config.yaml
arch: "resnet_bottleneck"
avg_pool_shortcut: false
steps: 14400
Rows from block 10 of a small image classifier, named by matrix and row number. Rows with one number belong to one channel. Each number is 128 + 32 x the weight over its row's rms, rounded and kept within 0 to 255. All counts start at 0. After the name is the row's rms in percent of the matrix's.
After each channel's rows are labels from the 100 images, of 14848, where the channel reaches its highest value: "responds to" is what is common among them. Only what is clearly more common there than usual is listed. The data: rendered dice on a table. In brackets: how many of the 100.
# convs1: 3x3 conv (model.blocks.10.convs.1.weight, 96x96x3x3, each kernel summed), inputs 0-95
# convs2: expand pointwise conv (model.blocks.10.convs.2.weight, 384x96x1x1, transposed), outputs 0-191

convs1.71 091 [101 128 166 155 144  86 144 109 111  99 104 167  88 127 143 141  88 141 130 162 138 109 120 102 130 149  69  95 149  73 172 104  86  97 103 142 133 156 160  97 102 151  80 142 137 137 109 143 168 144 107 204 125 113  68  82 152 124  50 135 130  95  64 118 136 122 107  98 127  80 126 117 128  72 157 108 107  34 137 151 100 101 100 164  65 118 105  85 179 125 142 141  68 124 159 124]
convs2.71 097 [133 106 134 128 102 126 148 176 123  89 118 149  45 171 105 138 121 148 235 149 149 134 127 135 167 161 145 110 174 107 116 171 132 137 153 132 130 164 101  77 125  76  73 106 123 152 136 120 193 174 144 128  48 169 182 133 143 116 172 167 153 166 121 114  42 123 235 132 122 129  83 114 183 129 118 161 113  79 117 136 117 101 159 136 159 149 144 135 137 159 204 113  94  86 116 116  51 166 128 180 138  76 134 117 118 181 130 141 128 121 140  86 137 118  86 125 126 145 139 143 142 128 122 154 107 127 155 110 122 121 117 131 141 102 135  90 116 134 130 113 182  93 104 182 117 117 135 144  53   0 159 161 137 175 122 130  86 131  99 144 174 124  71  94 145 130 117 109 116 100 159 132 133 111 174 132 173 122  88  91 105 103  73 146 160 143 138 147 148 144 134 116]
responds to: two on top (100); dice: three (73)

convs1.13 100 [ 84 121 116 164 130 129 108 110 134 106 132 132  89 163  98 143 108 143 123 154  85 131 135 157 107  98 102  99 128  65 202 143 145 165  98 163  60 107 144 111 142 150 116 125 120 149 159 124 103 131 157 152 129 126 113 115 170 138  86 119 109  54 104  93  89 145 131 146  60  52 142  50 102  74 126 113 123  20 119 159  99 125 158 186 150 140 120 141  89 118 142 112 112 124 164 179]
convs2.13 101 [127 151 143 152  94 109 189 201 130 112 127 141 140 149 152 129 139  86  96 129 119 144 105 120 101  89 132 136  40 175 113 198 139 163 112 122 140 112  86 127 127 193 189 151 129 181 116 177 134 118  92 129 110 105 144 139 136 151 126 105 136  62 127 133 101 140  42 147 134 110  55 137  93 117 158 104 123 104 119 196 139 135 112  64 149 136 130 105 115 127 178 137 118  89 109 128 123 138 166  64 161 133 128 127 215 125 170 175 135 148 102 122 116 112 113 109 129 144 111 118 133 129 137 170 104 139 158 184 129 113 135 110 155 191 115 122 121 128 127 126 158 112 102 134 133 135 128 125  71  76 128 165  97 139 164 127 135 156  99  95  86  88 155 135 141 113 129  96 166 145 125 108 122 165  75 143 155 132 129 210 117 194 118 104 108 138 121 118 104 131 122 113]
responds to: one on top (73)

convs1.37 077 [155 147 132 156 137  62 118 107 143 132 134 133 107 113 143 111 135  50  81  60 200 123 157   3  92 131 145 171 149 146 147 133  96 141  93  82 133 145 134 131 170 137  84 127 146 131 121 114 136 123 144 137 126  64 100 146 113 111 112 112 148  80 117 155 181 143 143 158 158 119  80  94 107 120 113 136 123  99 149 158 131 141 170 129 179 140 135 137 159 213 101  71  78 130 136 114]
convs2.37 092 [135 129 140  50 146 115  74 146 129 119 117 167 120  85 200 126 142 162  95 160 163 166 143 117 150 134 133 142 161  92  91 131 172 106 119 135 136 100 143 109 162 141  72 100 131 104 170 130 199 150 162 138 124 169 109 166  73 113 128 137 143 131 120 118 139 185  94  64 127 158 160  91 179 117 149  66 118  91 125 154 115 134 149 130 130 118 103 115 127 137 139 120 155 181  78 109 159 167 159 159 151 134 126  81 115 122 131 193  67  70 142 148 120 132 156 134 126 160 123 160 141 113 125 135  91 132 156 100 130 142 131 128  93 151 106 139 118 148 141 121 113 101 148 168  71 158 118  85 141 131 102  95 204 187  90 146 162 114 180 140  87  75 183 118 156 159 122 159  82  83 151 162 119  87 109 114 133 129 118 144  95 104 111 117 124  78  79 156 130 104 120 137]
responds to: six on top (100); white die (36)

convs1.67 128 [142 107 115 191  78 169  93 121 133 189 117 164 111 108 114  92 114 219  62 190 124 109 154 114  90  98 110 142 124 125 147 134  77 101 128 177  85 122 159 112 143 136 111 131  84  91 119 118 103 187 117 159 107 169 121 131  79 101 120  97 115  70 122  83 111 138 128 102  92 138  72 132  70 119 148 121 140 125 172 172 135 104 108 134  92 128 124 218 167 123  82 131 113 131 106  94]
convs2.67 109 [127  95 139  72 119 123 212  94 130 143 152 133 175 129 120 124 131 136  87 134 131 211 146 127 122 205 131 120  85  98 168 147 122 175 142 121  91 131 116 115  50 119  90 147  43 130 158  90 128 111  74 132 187 145 139 178 152 100 149 143 144 120 118 136 144 133  89 113 134  96 176 134  38 132 128  80 132 218 124 114 128 166 151  73  95 135 130 107 117 150 119 124 165 108  91 131 135 118  70 111  85 108 130 144 101 112 111  69  27  84 127 101  93 106 142  95 124 100 131 138 154 119 134 131 143 138 121  94 127 152 116 157  71 107 140 135 139 121 124 131 145 146  63  96 114 155 124 132 151 130 143 129  81  98 138 125  72 162  77 101  98 135  51 140 115  88 126 114 164 173 121 120 121 147 123 116  94 124 179 153 143 114 125 128  83 119 197 110  83 119 125 148]
responds to: three on top (94); white die (43)

convs1.39 121 [ 79 124 139 123 123 115  79 178 120 134 130 161 114 161 132 111 122 147  85 152 157 161 122  52 102  94 117 173 114 123 139 177 103 134 111 120 107 168 133 168 122 112  47 133  87  35 102 131 165 117 107 155 110 118 124  92  55 126 117  81 109  37 152  74 115  92 114  91 113 144  68 124 132 150 147 102 129 158 138 145 102 124  96 144  62 134 125 185 133 160 126 166 119 140  98 101]
convs2.39 096 [135 143 176  99 143 148 147 129 119 144 130 123 153 130 111 110 106 121 115 137 145 117 140  90 131 127 104 126 105 138 107 153 158 102 138 132 130 110 123 103 144 184 118 180  38 145 169 135  75 163 177 127 161 253 135 171  96 118 100 138 150 180 126 131 135 140  78 122 120 119 145 149 108 133 138 126 119 154 133 130 132 129  95  63 117 120 164 131 106  77 134 102 123  61 117 133 156 156 106 134 138  98 126 117 124 186 100  72 156 112 133 107  26  92 111  80 132 137 126 125  86 119 128 126 115 142 133 129 117 102 126  79 146 130 123 139 113 136 121 154 182 109 134 123 129  90 130 124 127 146 128 119 180  85  90 124 134  55 166 107  93 146  54 141 128  58  77 155 145 118 160  99 142 118 192 146 164 128 120 134 159 170 155 156 113 128 174 198 134 146 130 129]
responds to: two on top (100)

convs1.7 111 [146 127 172 178 164 152 129 133  95 119 126 129 163 105 126 143 128 177 139 122  91 117 144 161 148 134  99  77 115  93  89 114  87  70  69 115 120  93 162 156  89 108 153 139 154  62  76 142  95 141 101 174 104 131  23 106 122 107  81 140 136 100 150 140  96 127 139 125 140  80 164 130 142  47 141 118 104  74  82  94 129  87 106 154 126 161 133 107 156 138 139 138  49 156 133  83]
convs2.7 102 [122 150 144 159 133 116 109 149 140  65 137 134 106 124 107 127 102 134 184 128 172 121 132  84  86  65 205 130 126 142 104 148 131 133 128 119 132 107 125  81  97  68 129 183 151 108  96 158 158 146  64 133  79 102 187  82   3  66 127  89 142 123 137 157 158 109 129  79 124 132 149 121 121 134 111 137 122  78 136 132 129 154 118 107 152 139 122 131 125 161 107 110 106 162 113 133  54 157 140  71 104 118 124 110  86 164 127 170 151 118 120 149  87 120  90 121 120 133 126 105 163 126 131  81 169 136 138  99 113 132 137 128 167 141 118 127  66 135 113 119 134 124  99  88 135 203 135 151 116  90  75 169 139  42 160 115 133 124 155 101 107  92 146 135  58 131 170 167  80 165 113 115 129 156 172 200 133 126  41 147 139 135 106 106 101 123  99  99 107 130 128 154]
responds to: one on top (61); black die (35)

convs1.59 085 [146 122 161 189 121  61 117 114 164 142 151  94 127  93  65 128 100 150 109 134  73 139  90 131 152 101 123  88  84  45  46 113 102  97  74 165 107 178 125 167 105 173 125 123 151  98  90  86 135 132  84 108 114 138  82  85 148 124  69 128 102 128 115 124 142 114 129 123  85  95 144  97 123 108 130 120 108 109 156  40  93 100 113 152  60 123 130 135 153 121 147 138 116 110 111  84]
convs2.59 104 [133 160 163 156 125  95 144  89 129  92  94 135 137 120 107 112 140 112  81 135 111  89  87 143  36 144 169 128  99 154 145 137 140  89 149 130 132 191 128  87 134  99  88 142 110 226 116  59  92 112 149 135 134  76 134 171  97 193 115 136 115 125 132 112  80  72  20 167 132 122 129 137  75 127 129 133 133  85 128 197 164 122 126 112 134 136 183 104 138 174 183  94 142  85 120 143 131 152  76  91 141 128 127 107 186 154  99 185 108  62  97  96 152 145 142 147 132 148 131 135 139 131 136 131  78 145 178  96 104 134 139 128 218  91 138  55 130 113 137 146  84  87  93  67 173 112 117  85 103  97 107 123 122 155 170 129 137  66  94 155 163 120 186 128 119 153 136 124 108 116 152 150 112 143 114 123 127 131 160 145 190 150 161 100 103 121 138  99 135 133 125  91]
responds to: white die (38)

convs1.5 079 [ 55 126 148  67 157 100  73 174 101 102 136 187 133 120 141 124  97  94 126 111 189 162  94 130 113  40 114  98 109 123 108 147 149 140 103  96  84 150 110 168  54 134  92 131 166 117 152 144 119  60 173 153 129 121 167 107 109 133 105  97 122  46 153 104 119 128 128 129 108 146 111 140 110 150 183 139 131  95 132 202  89 153 105 158 120 121 135 147 141 161  76  98 152 130 114 169]
convs2.5 098 [120 106 152 150 161 131 209  68 133  99 162 124  45 118  69 142 127 111 116 120 152 169 134  57 135 109 110 138  36 134 129 122 165  97 116 120 122 142 133 146 162 161 110 142 151 130 128 166 151 148  88 135 146 195 106 162 152 148 143 138  97 102 122 119 118  68 128 134 135 143 151 131 137 126  98 183 159 148 131 150 147 173 102 207  97 121 137 104 134 105 157  79 187 105 120 126 136 137 155 178  82 149 120 141 156 145 148 212 115 130 123  95  93 121 103 110 125 162 131 102 144 137 124 147  49 140 152 127 124 119 122 127 106 126 130 121 176 129 131 135 171 153  23 155 166 158 128 177 141  97 163  76  92  86 168 145 176 137 117 147 102 116  90 158 133 136  84 131 102 136 133 110 144 185 161 122 135 127 151 115 115 128 157 138 113 150 159  74  96 140 126 145]
responds to: two on top (100)

convs1.21 135 [124 112  91 111  78  70 177 193  89 165 152 130 129  99 124  74  99 222 140  80 165 167 161 146 179 107 146 144 127 181 125 127 152 132 124  96 147 104  94 172 120 121  53 110 132 109 113 104 109  81 119  81  79 176 139 130 146 149 142 142 141 149 120 120 116 128 117 112 135 117 142 153  61 107 132 138 142 111  44 179 128 119 121 119 126 118 125  52 126 158 114  67 146 119 146 155]
convs2.21 110 [133 132 160 194 123 165  15  64 114  99 139 163 138 118 102 137 125 125 123 117 211 149 135 197 108 164 128 124 190  88 171 128 146 147 138 129  84 150 126 163 159 124 204 114 122 117 165 103  81 125 122 130 135 148 117  36 136 117 113 125 157 141 127 112 139  90 112 100 126 101  86 166 149 124 129 142 112 102 124 149 126 123 121 113 117 136 137 120 133 121  82 180 139  78 129 130 137 125 103 131  79 103 130 144 173 131 193  80 133 112 135 109 142 134  78 106 129 138 122 110 151 120 131 140 120 115 180 126 139 152 119 158 166 168 140 127 180 114 126  92 125 126 196 161 121 110 129 125 218  91 157 131 166  64 161 129 125 130 126 130  92 107 237 131 120 119 125 120 128  56 164  80 126 150 178 121 103 126 149 142 154 137 151 119  83 135 213  58 107 113 129 123]
responds to: five on top (100); total: 5 (29)

convs1.91 090 [151  95 144 149 144  59 137 133  89  90 173 153 171 117  86 132 112 105 143 109 113 129 140 126 118 128  87  65 109  83  93 136 105  72  89 109  95 122 115 141 130 103 114 104 146  97  67 133 137 115 176 131 107  94  61 138 147 180  81 125 132  88 126 100 163 104 148 100  97 112 121  54 105  56 172 111 102  54 158 112 132 119 109 191 143 149  90 119 194 118 111 148  68 108 126 124]
convs2.91 097 [129 145 118  90 127 130  88 100 110 119 145 124 126 139 104 123 133 114 136 110  63 102  91  93 168 100  99 126 202 184 123 110 166 143 147 131 141  89 157  93 135 145 145 143 115 220 127 168 154 211 145 133 115 137 114 129 142 155 156 168 156 129 120 142 121 180 106 198 129  93 142 148 131 143 111 137 157 129 121 127 110  87  68 108 128 127 126  98 126 176 161 115 106 137 125 126 109 146 122 134 140 134 134 138 152 162  83 104 142 136 136 182  72  90 135 121 126 111 121 137 171 129 111 141  70 129  89  86 123 110 141  83 173 182 106 125 169 145 142 121 203 156  85  26 118 170 111 128 133  86 110 166 116 135 113 109 124 119 107 120 141 134 160 135 105 146 135 151 147 143 165 159 131 166  64 110 105 124 126 115 148  75 113 112 152 153 105 122 123 138 135 139]
responds to: white die (39)

convs1.50 095 [109 132  73 140  97 108 153 127 110 114 123 129  77  82  83 116  90  78 120  91  77 140 113 131 108 103  43 120 149 144 105 118 109 150 111  72 104  63 184 121 136  88 135 148 113 157  68 125 142 138  66  84 120 122  94  95 104 127 132 140 105 108 115 102  82 124 155 110 135 123 118 144 120 114 112 120 123 121 115 165 104  80 139 255 102 191 114 130 137  96 118  98 103 161 123 114]
convs2.50 117 [133 107  94 130 148 145 152 147 114 194 141 113 163 128  76 151 131 174 134 144 201  64 140 195 249 169 145 117 160 149 140 131 143 156 123 138 135 133 118 126 159 125 128 172  97  87 193 136 181 130 130 130  58 133 152 198 118 112 123 193 147 106 118  87 131 138 153 171 122 100 146 132 160 121 115  95 141  98 127 147 125  46  31 122 132 142 154 129 158 123  87 130 164  70 179 134 129  73 166 171  77 186 118 135 176 162 143 123 161 125 133 114 141 120  84 173 125 150 119 147 172 117 126 113 145 142 114 195 140 117 129 123  99 135 156 166 135 126 133  94 158 151 119 150 107  86 116 126 123  96 182 139 111 158 145 112  95 131 103 122 113 102 127 152 148 218 191 111 158 137  29 133 140 133 150 102 140 129 157 177 173 119 128 123 117 172 121 117  67 138 136 123]
responds to: three on top (100); white die (36)

convs1.23 083 [125 135 130 178 108 138  95 124 111  71 145 126 128 113 113 141  85 102  97 132 131 139 132 154  79 140  97  67  96  95  73 107 102 126 134 150 120  86 173 144  91  90 105 163 132  71  94  97  80 232  95 129 126 139 124 120 114 111  59 114 103  93 110 124 158 178 122 128 107  97 161  80 157 138 146  84 157  80  67 106  71 155  84  89  71 141 136 147  99 120 135  80 103 124 111  94]
convs2.23 102 [112 135 147 138 126 134 124 131 143 159 116 106 173 147 148 133 150 124 178 127  72 105 158 130  88 114 143 124 155 123 127 159 161 145 131 136 123 190 145 127 138 136 141 185 131  65 171  96 160 105 120 131 127 146 162 163 175  54 114  84 110 180 112 107 144 129  66 112 129 125 115 139 158 123  79 153 126 199 136 160 101 102 121  98 105 137 147 139 140 109  87  68 112 163 133 121 118 162 140 129 184 111 132 141  93  78  98 121 173 111 121  39  67  73 167 113 134 123 121 133 167 137 130 115 103 124 125 173 135 112 134  97 152 164 137 173 149 140 135 115 155 114 162  40  82  99 125 131 101 121 161 167 167  98  68 121 137  69  82 111 117 115 117 134 142 196 152  98 140 105 136 156 114  93 174 129 110 121 143  93  89  98 150  90 116 158 133 187 161 113 131  94]
responds to: two on top (100)

convs1.65 116 [137 126 154 124 141 111 137 119 136 138 133 160 100 140 104 130 133  98 159 127 112 140 151 103 161 158 170  84  88 112 111 103  98 126  98  89 133 153 113 118 120 133 110 149 159 122  21 102 152 151  56 216 125 118  49 145 144 134  54 123 142 131 215 132 115 143 120 125 154 116 153 125 127  92 119 150 131  90 123  86 115 113  84  26  81 128 113 137 127 132 130 143  77 164 143  72]
convs2.65 096 [117  95 164 130 128  66 139  77 145 111 120 143 131 180 203 119 124 129 118 130 134 113  89  37 106 124 124 125 136 153 115 129 147  98 159 123  78 136 134  95  89 131 170  44 115 156 140 133 175 154 123 124  74 121 154  86 145 142 107 118 172 125 122 127 149  51 121  73 126 101 120 112 180 124  68 116 128 111 109  73 126 135 205 106 143 146 109 158 123 211 191  95  95 139 135 131 112 133 116 142 130  80 130 111 106  76 145 158 109  93 125 116 126 147 157 127 125 141 113 124 154 120 137 142  97 118 146 118 133  94 124 149 152 153 105 151  65 137 158 133 117 113  77 137 144  90 130 161 130 135  41 103 124  96 155 165 169 124 235 114 137 101 113 106 135 135 104 117 116 102  92  97 135 160 115  92 171 120 124 118 165 131 207 123 185 110 121 138 169 124 131 112]
responds to: white die (44)

convs1.69 076 [ 73 102 151  71 156 108 105 130  70 120  88 151  79  90 132 153 111 197 127 139 151 103 140  72 152 127  96 117 107 119 105 170 101 138 149  58 128  86  69  73 115 110  85 118 101 103 177  98  37 146 112 185 157 141 101  89 151 103  77  82 107 101 108 131 111 128 150 127 162 117 153 112  95 120 146 127 121 102 154 192  98 117 112 105 115  87 108  96 111  82 107 163 136 119 158 153]
convs2.69 103 [131 130 133  98  91 147 158 176 137 134 126 104 136 133  48 120 128 138 124 129 125 129 163 106 148 101 143 142 130 131 142 141 158  84 129 127 139 117 145 127 175 109 151 100 162 102 143  99  92  75 128 124 160 104 108   0  72 136 128 129 146 145 132 131 138  78 171 121 131 123 128 135 174 135 159 141 131 142 135 152 127 165 156 165 147 114 127  95 132  94  70  74 128 162 120 127 144 177 140 130 155  38 129 113 116 131 102 110 151 118 127 119 168 141 127 150 127 141 116 110 128 134 133 114  89 151 125 199  74 131 131  86 110 134 152 130 118 132 127  93 126 133 131 173  96 145 132 120 127  60 151 147 119 201 158 139 133  98  90 124  82 125 117 133 129 137  89 146 126 147 155 126 141 164 134 151 116 135  79 117 119 163  91 127  75 142 178  78  96 128 125 142]
responds to: six on top (100); white die (43)

convs1.49 140 [218  84 200 184 159 192 132 148 136 135 110  83 103 107 118 151 147  94 134 161 158 139 153 122 124 165 107 108 135 110  71 151  97 129 139 188 118 106 158 149 161 125 135 136 128  97 117 133  93 217 101  98 144 102 132 109 102 123 117 123 128  18 114 133 137 120 118 113 156 136 147 146 162 135 121 121 128 124 164 161 102 123 109 117 108 116 103 242 146 160 166 151 137 104 116 109]
convs2.49 097 [132 141 113  75  93 137 139  97 120 150 142 128 183 133  39 122 130 135 149 122 114 115 151 101 124 156  83 126 121 101  90 133 124 108 125 130  58 192 130 128 132  93 114 182 131  41 128  97 105  40 151 125 100  51 168 182 101 117 119 141 106 172 125 125 106 119 162 134 130 127 173 132 138 123 126 104 137 202 123  90 145 103 146  99 113 120 126 125 135 186 129 173 124 188 143 123 125  95 107 150  89 111 118 123  66 126  58  72 114  90 136 195 116 173 111 133 130 153 126 117 118 140 143 120  67 109 126 147 123 160 127 169  94 111 173 152 149 138 115 109 118  93  75 149 125 128 133 144 133 143 118 102 117 165 178 122  85  38  41 122  19 114 187  95  49 161 131 102 149 116  85 124 128 105  85 160 172 125 131 111 125 185 136 144  69  98  73 109 130 126 127 146]
responds to: three on top (66); white die (56); total: 5 (25)

convs1.17 090 [134 127 104 169  48 153 116 155 134 129  91 119  86 170 104  45 121  99 134 173 115  79 161 121 135 107 145 137 105 125 135 106 120 118 142 186  99  82 196 128  95 143  66 114 115  60 118 112  87  99 112 119  80 124 147 144  94 144 181 129 128 105 135  92 108 101 117  85  87 172 118 115  67 176  92 135 101 122 178 127  98 140  83 115  84 144 120 137 153  92  79  83 120 131  68 135]
convs2.17 094 [135 139 102 125 156 121 172 159 142 124 125 122 140 131 138 136 153 133 131 131  61 146 131 140 154  93  98 135 169 132 122 151 104 150 139 127 107 111 130 155 177  72 177 131  79  79 128 108  39  98 166 130 139  97 135 194 159 138 131 139 132 171 140 103 134 137  42 105 131 158 150 132 137 129 124  86 119 169 130 110 127 121 199  79 122 107 161 125 130 107  85 157 112 147 187 128 131 124 113 204 150 122 126 128  15 127  92 187  96 122 121 158 161 133 101 161 130 151 127 124 132 136 120 143 105 120  90 104 141 161 122  91 122  85 141 149  89 119 136 161 129 133 128 125 193 103 132 134 154 119 138  98  63 114 138 133 162 128 157 155 119 148 159 103 126 137 140 111 145 111  62  99 133  86 161  91 156 119 184 169 104 134  98 127 116 174  30 134 109 121 135 103]
responds to: three on top (100); white die (42)

convs1.8 103 [106  66 157 143 156 119 143 143 163  72 134  93  92 127 122 145 106 117 115 156  96 152 130 142 129 145  95  86 127  58 132 109 115 115  72 173 154  68 145 164  62 122 137 132 126 120 109 102 142 155 149 138 152 126  60 132 147 139  49 124  99  75  94 118 133 153 120  62 116  77 124  62 133  68 143  93 120  37 130 157 106 129  72 118 140  85 141 155 165 144 166 113 114 118 112 105]
convs2.8 097 [131 161 120 166 125 128 154 143 129 100 131 143  82  95 188 117  97 152 162 134 112 103 176 163  89 108 140 133 100 122 137 114 141 121 144 136 139 135 126  80 145 102 136 121 170 154  66 125 141 218 104 123  77 148 137 156  18 194 113  68  66 143 119 128 105 137 125 120 131 127 131 137 188 118  81 208 138 116 129 165 128 128 135 146 138 140 166 135 124 230 180  76 129 196 126 129 123 134 124 119 117 121 139 110 171 160 155 187 107 101 163 180 150 101  88 164 127 135 117 144 168 141 139 127 119 145 138 119 124 148 125 138 169  69 111 142  64 139 131  93 204 113 174 121 151 190 131 125 103 149 100 142 151  55 133 122 175 112 164 141  62 153 153 155  97 113 127 145 130 150 147  96 132 128  92 129 114 131  83 153 117 128 112 152 108 167 100 135 180 118 127 111]
responds to: one on top (90)

convs1.64 120 [153 115 141 210 136 132 104  66 105 154  87 109  75 132 126 106 122  71 119 189 171 144 107 143 128 112 104 143 119  84  49  49 109 137 147 187  80 113 171 154 105 134  98 135 130 121 137 113  97 158 108 130 129 105 140 114 110 135 116  89 130  80 118  64 116 101 119  93  87 106 130 142 103 133  36 123 140 150 109 182 108 143  92 141  81 134 119 179 183  97 111 108 158 133 101 122]
convs2.64 101 [148 145 104 131 115 128 148 126 120 148 127 122 159 125 129 126 137 122 118 132 109 115 160 113 158 163 101 138 158 133 155 140 115 219 102 131 143 129 124 165 131  77  47 223 135 112 105 138  81 141 168 133 120 133  96 171 220 131 130 163 150 171 137 121 127 140 102 209 129 136 140 126  49 130  87 132 139 155 125  70 121  92 125  78 125 132 140 115 106 119  68 197 135 168 160 119 158 104 133 109  76 188 126 137 133 122  41  20 132 112 138 174 160 131 133 115 123 140 138  98 119 148 128 142 126 113 140  50 106 136 126  97 140  84 129 148 117  91 123 144  75 125  84 207 194 132 128 112 180 153 138 109 191 228 116 153  91  79 110 125 135 132 154 125  48 146 135  85  93 126  72 138 108 142  93 166 139 123 131  94 147 178 114 122 126  72  87 130 111 128 124 104]
responds to: three on top (63); white die (52)

convs1.9 108 [111  89 146  85 124  42  89 111 113 145 108 145 142  96  91 143  74  95 111 136 236 168 160 122  92 106 110 143 121 162  72 107 136 111 116 166  83  76  61 120 125 114  77 131 116 128 188 144 112 128 156 194 130  79 158 143 141 134 164  93 107  48 126 103 104 153 172 154 105 149 114 173 121 129 111 134 123 117 107 152 112 103 111  87 155 110 136 132 147 180 139 122 166 109 155 127]
convs2.9 101 [132 118 150  83 121 159  95 142 125 123 104 113 117  88 127 129  97 112 125 125  86 123  96  97 139 134 161 134 110 118 133  59 119 139 129 123  63 144 136 126 186  92 113 173 132 125 168  99 158  93 108 124 153  99 140 135 127 129 128 142  55 167 119 122 142 132 183 208 128 159 138 116  92 137 156 155 135 125 125 145 125 104 188 126 107 138  74 186 121  76  41  99 164 109 149 119 150 138 127 145 119 101 137  90 143 134  94 127 199 164 163 144 129 204 133 138 137 167 138 131  86 120 115 117  62 159  91 151 132 120 137  99 161  91 143 122 164 154 124 149 200 132  79  78 146 106 127 138 136 111 108  88 144 106 111 148 169  54 117 134 102 101 130 156 142 149 142 121 140 191 127  96 134 107  57 109 173 125 135  46 161  87 181 169 115 143 117 116 100 139 123 151]
responds to: six on top (89); dice: three (69); white die (34)

convs1.76 081 [127 153 151  80 144  90 171 130 142  76 123 182  90 130 158 139 133 112 124  98 209 143 134 156 121 171 111 100 126 149 158  81 115 114 107  91 140  63 127 138 130 139  67 134 144 145 132  89 128 153  95 132  47 121 136 130  93  96  87 155 136 133 110 105 106 137 126  76 171 125 167 119 111 161 116 146 112 160 131 216  46 123 121  76 122 123 133 161  96  83  69 136 133 101 139 200]
convs2.76 098 [134 132 172  32 154 170 128 110 138 117 100 115 155 166 172 122 124 150 120 149 123 120 165 138 116 123 118 119  62 104 119 138 174  81 117 125 134  89 125 164 146 173  88  88 131 109 133 106  98 174 169 134  98 123 121 157 145 143 112  88 105 135 152 147 139 162 152  79 132 127 173 110 201 131 201 122 123 101 131 129 126 173 104  98 121 137  88 130 120 142  96 124 120 100 174 126 126 171 168 148 121 183 125 120  15 171 162 181 144 115 141 104 184 125 141 142 124 176 117 141 118 136 138 121 130 131 111 121 137 178 124 124 134 144 155 157 207 142 115  81 100 145 179 132  88 109 120 115 140 139  88 104  76 158 115 126 175 139 177 142  39 104 212 138 140 128 123  74 125 112 106  94 123  49  96 162 144 128  68  79 132  94 159 116 117  87  58 101 156 130 129 135]
responds to: six on top (100); white die (46); total: 6 (28)

convs1.30 093 [129 110 195 136 174 131  86  74  94  56 118 128 123  73 111 100 129 102 100 106 188 117  90 132 117 111 115 131 119 114  66  92 115  96 131 136  73  90 135 106 103 112  75 151 132 140 194 153 138 109 158 156 167  60 140 130 125 107 134  79 118 110 109 133 124 143 133  99 149 125  91 181 160 113 130 128  95 132 158 198  35 130  81  95 101 108 132 160 148 154 165 110 152 110 180 154]
convs2.30 097 [152 153 142  95 111 150  94 185 130 163 124  78 158 112 124 127 143 124 159 121 215 196 116 186 116  91 126 120 109 109 162 103 140  83 148 128  97 124 117 123 170  72 122 141 239 173 112 107  70 145 126 124 146 122  99 197 139 145 122 137 112 139 110 120 104 140 135  98 133 181 136 143  48 140 123 174 124 157 136 101 120 109 108 113 127 123 167 110 105  95 212 183 116 139 120 126 147 117  95 100 150 142 120 101  69 122 149  29 148 161 134 113  81 125 142 105 126 150 116 107 132 112 131 105  46 120 103  84 119 115 117 110 139 148 142 148  87 124 121 148 132 124  82 111 135  95 131 148  94 136 137 123 172 123 118 121 131 109 143 138  51 129  82 138 176 155 174 163  80 119 133 171 138 201 136 131 126 141 147 140 149 165 177 149 149  79 121 122 123 119 134 116]
responds to: five on top (100); white die (39); total: 5 (29)

convs1.73 095 [117  52 127 150 142 119 125 157  74 126 150 109  85  89 101 109 133  88 128 114 151 133 105 110  62 131  52  69 109 164 150 101 147 122  85 131  97 103 132 169 172 131  13 107 118 144 153 102  74 101 149 158 125  98 126  85  74 119 127 118  65  64 109 144  75 167 120  96 123 115 138  84 158 116 109  83 109 120 128 120 121  82 115 116 142 118 133 128 119 129 116 140 157 123 133 197]
convs2.73 096 [124 110 124 144 148 101 167 103 124 131 145 122 208  99 121 113 137 141 126 142 171  97  92  86 168  65 144 113 184 127 143 157 157 132 135 130 120 125 146 152 112 111  41 137  98 138 153 170 129 137 132 131  72  70  53 149 149  70 140 109 115 108 124 134 152 210 123 177 124  81  89 137 101 137 136 199 136  54 136  98 126  64 101 104 130 137 113 117 123  92 158 145 114 120 104 134 122 147 152  97 154 134 132 146 170 148 104  85 144 184 100 141 150 151  75 130 131 120 117 109 135 132 138  88  77 153 150 120 122 118 127 123  70 184 137 143 110 124 114 108  91 152 143  52 173 101 128 113 108 143 184 113 148 207 157 114 108 102 134 105 109 155  93  93 127  87 132 190 111  70 174 136 120 186  58 122 109 125 151  87 127 114 172 111 123 159  93 196  81 138 126 133]
responds to: five on top (100); white die (39)

convs1.47 091 [161  95 126 155 114  78 104  96  58 116 141 155 115  85 115  80  82 161 136 128 186 141  79  71 132 124 134  97 108  92  36  61 135 103 147 116 118 105 144 166 103 132  92 124 115  81 178 144  85 114  95 157 145 166 104 118  83 107 100 136 104 104 138  92 111 158 102  49  99 156 125 181  74 129  99 110 128 101 116 165  93 109  97 148 143  99 129  90 147 162 137  92 158 138  96 111]
convs2.47 102 [135 162 106 151 134 176 124  70 124 128 126 125 165  91 117 126 133 108 155 145 160 255  54 136 141 162 162 135 194  93 101 143 159 115 141 132  82 111 149 114 150 145  79 125 178 128 150 106  96 121 122 126  87 163 110 154 130  75 125  82 140 149 133 126 109 203 146  56 131 137 120 127 123 120 104 144 133 214 131  92 130 133 101 204 125 121 138 131 123 115 111 154 138 128 135 125 142 130  76  90  68 197 126 102 162 130 161 106  95 180 114 116 110 126  82 107 131 117 133 120 137 123 124 117 140 120 113  95 129 128 125 164 149  82 113 105 207 142 129 148 146 118 105 133 102 165 125 112 125 177 180 104 214 166 152 140 139 143  73 128 101 148 175 111 176 142  89  92 124  59 166 103 122 181 101 157 183 129 167 126 107 138 108 137 110 162 109  73 125 120 122 148]
responds to: five on top (100); white die (39)